config.yaml
train_examples: 97500
image_size: 48
translate: 0.12
encoder_norm: "layernorm"
encoder_width: 128
optimizer: "soap"
lr: 0.0028
eps: 1e-08
final_lr_fraction: 0.1
warmup_steps: 200
Rows from block 3 of the encoder of a small image VAE, named by matrix and row number. Rows with one number belong to one neuron. Each number is 500 + 25 x the weight over its row's rms, rounded and kept within 0 to 999. All counts start at 0. Numbers have three digits each.
After each neuron's rows are labels from the 100 images, of 14848, where the neuron reaches its highest value: "lies over" is the class under the peak. Only what is clearly more common there than usual is listed. The data: simulated stained blood smears. In brackets: how many of the 100, against the usual share in percent.
# fc1: MLP up (encoder.blocks.3.mlp.fc1.weight, 256x128), inputs 86-127
# fc2: MLP down (encoder.blocks.3.mlp.fc2.weight, 128x256, transposed), outputs 86-127

fc1.183:482488537519514497532534483510499484530538502485534457500531462481487552455492523494522498494513471451533505456508492508495523
fc2.183:467514525524480486493477520542525497495472527495494480477467518479514471453435498506542511448507489500488480482503456490496525
lies over: large cell (56 vs 10.3)

fc1.150:480463561486538485477525524526490481488501485503510527523540493477457530496474451515529487507541426526485482475499490474502531
fc2.150:519484505490526527492528529483481468534487509450539532498492509488472487506456515519513505540538468493504508534503510447509469
lies over: small cell (53 vs 25.5)

fc1.247:512512546493503518504452510508564496522528502504545475465484517502504507499504517458466499495517527461492480490525527498440498
fc2.247:512526487491487464474512520531497538471503516524504534486450502486514514476451531511494497523544498489526505514491492512472517
lies over: large cell (78 vs 10.3)

fc1.175:534540491517494540485491501494532518507504505506456525471465534514498493487506539514467489527471550475499542457536480482473529
fc2.175:494505505530501546482515524548495517505493519484519477526463490495511527491508483483501454454472505499557527463497475490533522
lies over: large cell (38 vs 10.3)

fc1.177:496497492504454522461537525511508517483511477544486518506506494526569509485514495494443553499476534488483496535480525485526477
fc2.177:502550520498485495524522509522481513488511509534529477476485482537500504501527516478512547476502484541496543502484521493467516
lies over: small cell (92 vs 25.5)

fc1.226:480512511491457527488485481441496515495457518522447480520497497500498539463502490538459469473503513479496493507493552463500508
fc2.226:513582499504566517519502490490511475526533482479539489520548452492489505454492491530457451518495504469486470511500491462516525
lies over: large cell (52 vs 10.3)

fc1.62:493490498500488464512529523545501552492487498531526518503493517483529482486509508499510520501508507467515488496532484476490494
fc2.62:512476466520507544506528497456481457457477475511540517510519471522594497500491522475485485507454468508479489504527501481522490
lies over: small cell (52 vs 25.5)

fc1.188:533510495483517509461488471476490491475513470517523471464482521458483486509512488478515511496468542479557519524476555502514504
fc2.188:489490525540494541515516511533515479498482553473526483509525487502499554484451534487445458523499473507461499509533483480503482
lies over: small cell (70 vs 25.5)

fc1.113:514521520487445511512493512485447522487475467522465522475489487480445475490498542537516478507477488534477484485533501516537478
fc2.113:511521474518491463463466505507475462489505511495478494517516507492499533499511520497544505517492528472514513555494507503522476
lies over: small cell (54 vs 25.5)

fc1.224:528468504501510530460514461493473482483498539511475458519481456514522501503430464496498487486479489479522486496521535488538516
fc2.224:485550509497517503535490478502504532466464469531515516478525485492520509482492479487512469518494505521484514518503476432500525
lies over: large cell (34 vs 10.3)

fc1.8:525516491515471502525484502483577547486469451501487483501502490509489527532488501546485528559498511493513506515502516507474492
fc2.8:509504494480468493518484521483513536497472489488442484482471449485506478560506549525488485537493527526559470535523447517517475
lies over: small cell (67 vs 25.5)

fc1.145:528500532467506497535465528501537500491493532520492476494517481524521503549520514474486477465492484510499494519527507506535503
fc2.145:551507549491523526481472546520493504491481537453525493471511475504498501523494491511528475480513491466493489531518524495524515
lies over: large cell (56 vs 10.3)

fc1.161:516493501532515542462497495445494512494490548511533460490497466503481482475460462515483497477515491511510488522475489486485512
fc2.161:522495482541500524506484497460478498490467504499506550522474519507513516544542455490514510479519527472508528475468523512487520
lies over: large cell (38 vs 10.3)

fc1.219:487517473487543499518461481499543542471472467461490511472457557523501504495467526511463517531506501464549490487478502474490497
fc2.219:496481521504479477536519538551529485490480494551474461500500493498521549506499514489536470506521481509539504507458453479516465
lies over: large cell (33 vs 10.3)

fc1.111:482532481525456467516530473541507479545525535545514505522462522484512482536468532497508532489492501492514509537500495501493497
fc2.111:512533517544537504517453517513494466530549499483490486492496444498549494511521500498549507486476505516484462545498512488500489
lies over: large cell (59 vs 10.3)

fc1.108:456533465501528510505515525532526528461517492486499519487490480509493506537497531495493502467519490511476456479525531504507537
fc2.108:518480491507479497486517536543513518468497508494441488520463482507504510504487522470491491490499502463491458540531518540496504
lies over: large cell (81 vs 10.3)

fc1.238:497465566493508532482488523507495491495487479497485525532508541521484464465507533513461539523461531470483497492463433547469488
fc2.238:488475482479501513535487444533489467509536478455551464514459499505496528497537498545472514475479544538520494497484490505510471
lies over: large cell (69 vs 10.3)

fc1.9:499482486494540494452503496495491495542496524537522506461483523501496453474475483506537525463474492494492525470487555520522541
fc2.9:522490481452488511523470495463515498555496495504509527514495538458490464512503487506486471537510563503479501523519496512472461
lies over: large cell (81 vs 10.3)

fc1.232:488493480474498498534536501469487540525488477474457505490494508470503511499517513496479487503473503510489505487522515541448516
fc2.232:473503480514492456543523506481496493497496505523488520526495524481494498484535474499510469485526493492496461515488473472562531
lies over: small cell (68 vs 25.5)

fc1.123:530504528514498526507481494491528470563502514494517503463499553546464468481506499510513477503536475494504462517549538474496501
fc2.123:466511474473509506511533475571509477517489515496495472509525510512505523540525455480468497480513508486529499511545483515482476
lies over: small cell (59 vs 25.5)